A small encoder-decoder image transcriber, trained from scratch: soap at rate 0.0013, batches of 128.
Rows from block 4 of the image encoder of a small encoder-decoder image transcriber, named by matrix and row number. Rows with one number belong to one neuron. Each number is 128 + 24 x the weight over its row's rms, rounded and kept within 0 to 255. All counts start at 0. Numbers have three digits each.
Before each neuron's rows are labels from the 100 images, of 14976, where the neuron reaches its largest size: "lies over" is the class under the peak. Only what is clearly more common there than usual is listed. The data: short English words printed on busy colour backdrops.
# gate: MLP gate (encoder.blocks.4.mlp.gate.weight, 768x256), inputs 43-85
# fc1: MLP up (encoder.blocks.4.mlp.fc1.weight, 768x256), inputs 43-85
# fc2: MLP down (encoder.blocks.4.mlp.fc2.weight, 256x768, transposed), outputs 43-85

lies over: letter a
gate.100:147178159109135111104109172140147135167088150114107140085117109134162152154132110121117109097109149141143132197166111131136125134
fc1.100:154124119133130083116129164123112135114111134150130180105125110148133126190113071087122146118118104142102091080105158135138133082
fc2.100:160137123116131117150146108129128124152105161115139160141139131150086129127109103149135119133099126110106168158146113086112155131

lies over: letter a
gate.727:114170159123115136113141140124105092125128129136118088116147125085120134123150127140121142158104122139137099099144115108135146144
fc1.727:129137164116128122146111147107125102150086155119141114097131110092145143166139124112140107133115117117125093084140183119145161088
fc2.727:111179149119080156133131161118138106079114155124155095133129122132085135132155138088143130114147139126137138105120145143131133122

lies over: letter e
gate.443:104117107160117109115111110109131113124100150125125125106106139114142107157151092119137125176186123117128136135132082117151122125
fc1.443:162147114187135144113133133166117135092129095139159167133128092081136061108116158099130090115123162134131150120150099154106127108
fc2.443:124139152149168131150112113111120145133117130093122151085108115113139101107153158125118135119138130144101162164126165103129086154

lies over: letter n
gate.134:116153111133126113150148150088125083128079112086125129110125145130132138143094144162114117162077158126092160174146154124165163151
fc1.134:137113174161131111136161084121161124146135174142117124145104077155119134150130145084122146063155113108156095073129163119116067098
fc2.134:141136086148108064137126109120104144131130167131161131144095123172109156179131135142118104129095148157113084110112139113135104117

lies over: letter a
gate.558:141141170127107142137116079135158157110087148130107145160130179154100129111142140097109126141111102110117126100090137130121141128
fc1.558:101114124149093143128133140091061129099080126103116119135140161140164122152140140211156145115098151154089163126129111113162096140
fc2.558:143087101085121143170141113111082124130123109099114089123121103163150150124170197104171116128129140133107132178142085147149181090

lies over: letter n
gate.252:127148122130119150135099163168192124083111095084133106091143129120107140130097111169110124143137156080139164152142143146213163136
fc1.252:115088145151134161119152129101084134140145141189085108171136122147104138183108142096115147114138147129162106079106120137104070119
fc2.252:124094149114117088069132138116120145093151174169141121100152083199166116146122143110127115109129104135109125113099160136097141099

lies over: letter n
gate.37:150122133148172151150105163138109100137144118102143128106119134142145126119156145116114153127084137137095146143154157135150127136
fc1.37:117152136140083146157128085138120123116136157144117119151138139142136151140094110106144096162163091126168066090120120137105092149
fc2.37:127145088120131077102114127115109148193143170128111149157114087150129118125147100120165146139128165121140134141071153106121112090

lies over: letter a
gate.185:135096129139091139125126109078097145140105143134111129139131106126143156138163133125161132126131147141174148097145125108141154138
fc1.185:122108144128165129127117106131114176099112118140175120141109085139136131112138173119146118141139143133117131157147142140128126129
fc2.185:109110105141121157089150088176131129127115109133139149122149149109086143145128141138142111126184111182124100115137139083191087148

lies over: letter a
gate.141:139114100156124142183122124132113143133099097140116121140165125171133141154130135143153158164130172084124129134107119150133180115
fc1.141:185120095089166106146104142162133161164135083132120143179124132134147102123122129148143146195126129154126146166133160091148111135
fc2.141:106133130154113156121135103126114162132107086106098103121142141148111139099121108119150119144154134117123087146106148139093128134